Weights of a small masked image model.
Training: soap at rate 0.0047, 7300 steps, batches of 256.
Data: trained on single printed letters, digits and signs in grey, bent and noisy, 98750 training examples, 18.9 epochs.
Rows from block 3 of a small masked image model, named by matrix and row number. Rows with one number within an expert belong to one neuron, the router's apart. Each number is 200 + 20 x the weight over its row's rms, rounded and kept within 0 to 999. All counts start at 0.
Before each expert's rows are labels from the 100 images, of 14848, where the router gives the expert most weight on average: "top examples" is what is common among them. Only what is clearly more common there than usual is listed. The data: single printed letters, digits and signs in grey, bent and noisy.
# router: router (model.blocks.3.mlp.router.weight, 8x128, trained with AdamW), inputs 0-127
# up: expert up (model.blocks.3.mlp.up, 8x256x128), inputs 0-127
# down: expert down (model.blocks.3.mlp.down, 8x128x256, transposed), outputs 0-127

# expert 6
top examples: dark on light; small letter
router.6,211,202,215,215,229,177,213,257,197,248,187,177,206,193,219,195,171,222,175,227,169,217,226,185,215,207,194,164,216,174,202,217,181,203,192,208,196,210,177,193,220,190,223,189,213,174,196,221,180,183,188,177,210,226,207,187,204,180,229,241,180,211,215,199,191,203,178,177,205,210,203,179,186,219,181,182,171,188,220,171,197,203,222,206,162,221,181,186,176,210,247,178,209,209,193,195,166,234,195,144,209,201,185,213,223,175,203,201,191,193,227,218,197,189,179,185,222,196,220,206,202,187,179,221,209,174,185,236
up.0,214,209,189,232,209,191,215,189,220,217,167,159,206,210,189,213,210,244,155,213,181,188,235,203,199,201,200,183,191,194,190,216,182,142,195,223,217,184,160,225,183,197,180,171,219,229,202,202,211,219,200,179,210,226,224,157,160,206,179,226,191,196,211,230,203,200,189,190,202,180,214,218,227,206,203,232,180,176,225,211,204,223,184,208,225,202,214,224,180,208,209,167,212,197,165,199,166,201,205,178,190,190,193,199,202,210,179,161,225,180,164,205,197,185,191,203,188,189,171,194,171,214,219,229,197,193,230,207
down.0,193,225,206,195,186,196,183,209,187,193,215,217,213,199,212,194,209,177,230,152,175,236,172,229,204,196,181,193,197,189,229,220,213,256,197,196,209,202,225,191,163,178,215,219,183,185,169,203,206,211,189,228,186,153,180,198,214,208,251,171,191,221,195,175,187,220,213,221,184,207,194,186,184,190,200,180,202,229,212,193,207,184,216,201,188,165,171,173,244,213,182,245,222,235,242,189,208,198,175,195,226,200,202,202,219,202,183,204,212,189,219,200,202,210,225,195,211,195,227,184,220,219,179,187,202,187,164,188

# expert 3
top examples: dark on light
router.3,206,234,194,177,205,186,189,183,199,196,201,185,184,185,227,212,213,206,223,212,156,189,238,210,187,184,244,219,200,206,192,191,179,191,192,187,207,223,201,199,188,204,215,212,196,209,231,228,218,206,222,202,142,218,207,240,203,207,200,149,204,197,204,219,232,166,198,196,183,208,196,172,234,200,241,158,199,243,229,184,207,183,200,165,213,186,206,177,237,190,211,194,206,195,175,199,195,238,229,174,186,223,184,236,202,197,205,224,219,204,226,181,210,174,216,201,185,197,215,194,191,211,188,180,189,180,231,215
up.0,206,194,181,197,196,183,251,231,188,222,200,221,240,208,211,216,200,215,203,205,177,181,184,166,172,209,232,206,204,209,188,180,198,192,200,166,181,234,217,202,198,218,181,213,208,246,182,218,218,216,219,211,202,216,207,161,179,175,197,208,234,237,201,215,182,201,225,204,226,220,199,174,191,222,206,175,213,172,203,207,186,196,223,222,203,190,192,194,211,209,188,190,225,211,171,238,182,152,181,196,197,170,229,205,208,220,180,174,177,199,183,222,214,217,178,197,212,183,245,159,190,160,225,205,204,185,199,201
down.0,183,191,220,168,214,167,220,180,195,211,213,209,192,203,249,191,203,222,193,205,225,178,171,182,239,185,214,192,193,199,179,182,165,252,192,235,230,208,205,182,172,174,220,208,219,173,175,166,191,216,210,224,214,205,209,195,184,259,218,166,186,213,199,209,176,160,208,195,217,185,206,190,202,215,211,201,191,223,229,204,223,175,208,165,190,208,203,194,183,213,191,217,205,201,208,180,211,195,205,186,199,226,223,170,168,160,171,201,207,199,218,217,176,207,217,211,203,225,171,220,200,243,209,192,195,208,203,195

# expert 5
top examples: the character @
router.5,212,198,206,188,180,218,190,186,205,188,186,197,211,218,145,172,197,216,188,222,220,201,173,193,218,198,181,224,202,227,204,190,230,207,214,192,193,150,240,208,183,197,200,188,199,212,217,216,181,203,191,187,194,154,202,150,185,191,213,182,172,177,182,205,190,212,216,218,188,204,201,229,178,177,191,192,199,231,216,232,231,210,218,216,233,160,204,214,192,233,176,180,194,198,198,217,219,185,201,229,168,169,209,172,209,225,192,204,208,187,173,178,178,198,209,199,182,150,217,196,174,235,234,211,201,181,188,174
up.0,202,211,206,192,209,205,209,218,236,202,196,215,225,194,225,227,192,229,238,196,211,180,182,187,179,201,217,181,203,205,199,218,168,172,159,233,166,202,213,196,178,236,218,180,202,227,178,190,220,186,206,186,197,205,244,181,172,194,231,186,206,210,184,226,205,172,187,196,196,200,180,196,205,194,193,160,213,159,174,185,195,205,209,139,250,207,200,227,216,215,186,213,218,156,205,186,215,212,208,195,193,186,193,216,197,177,219,220,206,205,212,197,173,171,197,168,241,198,183,204,193,233,208,222,182,183,218,187
down.0,224,240,212,157,205,164,213,190,200,149,191,202,220,193,181,235,175,202,203,182,169,173,208,200,216,236,187,172,180,211,188,199,186,226,229,187,225,216,214,217,195,198,184,176,223,230,195,208,158,203,198,212,221,191,208,184,237,213,190,169,172,189,193,209,197,200,194,220,192,211,194,187,210,232,206,216,184,207,174,195,156,230,187,206,208,188,188,198,182,174,186,173,185,216,209,221,232,198,189,222,220,220,157,218,212,239,207,168,227,185,187,197,192,194,202,227,198,196,224,211,223,185,197,199,215,204,154,207

# expert 4
top examples: dark on light
router.4,167,174,182,206,192,227,215,203,198,170,200,250,152,181,213,210,215,203,216,180,185,191,162,200,207,193,175,213,190,200,207,194,174,213,218,177,217,203,208,207,201,224,224,207,206,213,181,208,207,204,184,177,243,207,189,210,160,222,171,183,253,226,181,187,181,191,210,203,195,210,209,212,186,210,211,213,194,150,182,202,163,203,196,216,180,201,176,219,204,193,196,214,203,168,228,192,202,181,218,209,187,226,157,202,210,189,199,207,238,209,182,223,214,190,235,210,186,217,179,167,229,184,206,197,161,217,163,212
up.0,182,207,195,249,208,187,206,166,241,203,194,201,181,202,205,201,227,245,198,192,168,178,206,220,220,187,203,186,230,204,176,246,208,214,151,226,195,163,216,202,199,191,178,223,208,188,224,227,206,182,209,205,188,216,186,170,215,199,173,235,194,206,212,223,225,221,192,215,185,181,216,176,210,235,206,217,199,200,204,206,178,221,168,196,215,158,225,159,203,175,204,189,196,194,213,175,199,196,192,195,233,192,177,201,211,172,196,230,199,177,182,190,235,203,209,173,159,217,230,212,186,191,200,191,194,204,176,210
down.0,184,196,170,180,223,193,210,224,207,210,197,208,202,188,232,194,180,193,226,185,178,178,187,207,207,234,209,168,213,185,220,169,221,186,213,219,173,180,210,184,225,197,220,233,189,198,206,193,213,199,220,184,217,210,223,200,202,238,213,163,174,224,205,177,188,146,185,195,174,243,171,192,237,228,186,175,241,223,197,221,199,182,205,182,182,180,214,219,200,184,210,179,200,181,229,188,192,204,227,224,189,192,191,190,231,223,190,182,213,180,226,190,240,219,180,183,185,230,217,170,177,195,203,185,194,235,214,194

# expert 1
top examples: the character @; the character m
router.1,209,224,218,188,204,180,224,194,199,231,199,220,190,215,170,218,201,169,174,221,213,194,195,183,149,211,173,198,194,196,215,206,202,174,193,177,212,218,177,219,218,189,193,198,247,208,227,188,224,173,186,209,216,201,192,201,218,218,184,194,217,200,193,216,206,185,178,209,246,195,194,196,235,193,204,195,196,185,188,216,223,202,194,196,191,198,170,206,216,231,196,178,188,219,195,176,183,169,193,146,192,201,212,218,179,205,218,174,180,187,189,200,223,248,183,233,216,164,202,235,222,240,175,222,227,186,241,169
up.0,209,203,216,213,188,191,217,175,219,195,193,220,181,190,197,215,205,210,201,202,204,194,181,209,169,198,197,207,199,232,191,173,228,192,175,230,200,222,179,197,225,164,185,193,184,201,192,205,205,186,210,176,182,241,242,206,223,183,173,204,206,215,205,233,185,176,222,230,169,223,211,192,213,150,241,219,186,192,187,195,219,185,180,207,217,203,225,191,217,215,197,202,204,183,183,243,196,197,193,188,214,209,203,242,198,190,195,197,200,156,169,134,253,238,171,193,187,202,201,220,223,180,217,203,196,202,198,219
down.0,220,176,197,214,197,189,202,202,214,171,209,201,196,188,211,202,200,200,235,215,215,198,228,185,221,186,198,183,159,185,228,191,207,199,172,207,169,181,225,215,212,209,204,218,203,182,236,208,177,183,206,249,203,204,182,176,160,210,181,169,175,191,194,215,235,220,191,206,199,190,151,210,193,216,205,194,191,203,187,227,173,206,198,216,227,165,183,234,188,235,191,155,174,234,219,226,206,196,199,205,196,210,198,169,180,198,214,180,181,205,238,226,204,196,227,150,214,219,243,201,189,200,232,194,198,177,205,186

# expert 7
top examples: sans-serif
router.7,206,193,205,203,198,219,162,168,184,190,163,216,233,181,198,203,193,201,216,151,237,183,226,217,213,207,201,196,213,187,230,194,211,231,217,214,167,169,204,165,195,219,208,206,222,170,212,230,198,223,212,199,178,196,196,224,220,206,196,200,180,207,203,202,188,187,250,192,197,217,192,190,219,229,190,161,220,197,187,214,178,207,215,214,237,222,230,232,196,214,163,205,208,215,172,182,223,225,194,221,196,192,231,181,232,201,213,226,174,222,199,189,205,224,181,211,188,189,219,184,151,173,207,169,182,194,192,193
up.0,188,179,231,212,181,193,194,202,195,177,213,168,189,205,180,179,186,193,192,202,211,214,204,186,195,172,199,197,232,214,202,219,219,215,161,215,191,205,203,184,191,219,213,215,217,202,220,186,207,201,178,226,157,164,209,201,192,208,207,170,206,183,232,230,234,202,219,207,179,211,217,153,221,180,183,215,164,178,191,166,200,192,190,192,207,230,181,201,206,232,202,212,192,188,234,221,189,225,217,169,217,234,186,200,208,220,178,190,184,136,179,222,199,192,206,190,174,237,211,191,199,231,150,174,205,207,194,228
down.0,174,181,185,218,188,190,229,191,175,221,222,226,215,206,214,196,218,204,212,199,185,186,245,208,155,202,212,175,177,197,190,186,218,196,209,168,203,177,200,182,200,184,196,192,234,180,141,187,221,183,207,202,239,219,245,163,203,229,212,195,199,195,193,184,183,183,190,215,199,257,202,200,200,165,221,195,213,199,187,207,201,226,195,235,203,178,203,196,207,192,193,194,178,217,213,183,231,183,206,227,158,160,200,196,230,204,212,187,201,230,197,200,182,220,204,173,212,190,210,208,197,173,216,229,163,188,174,216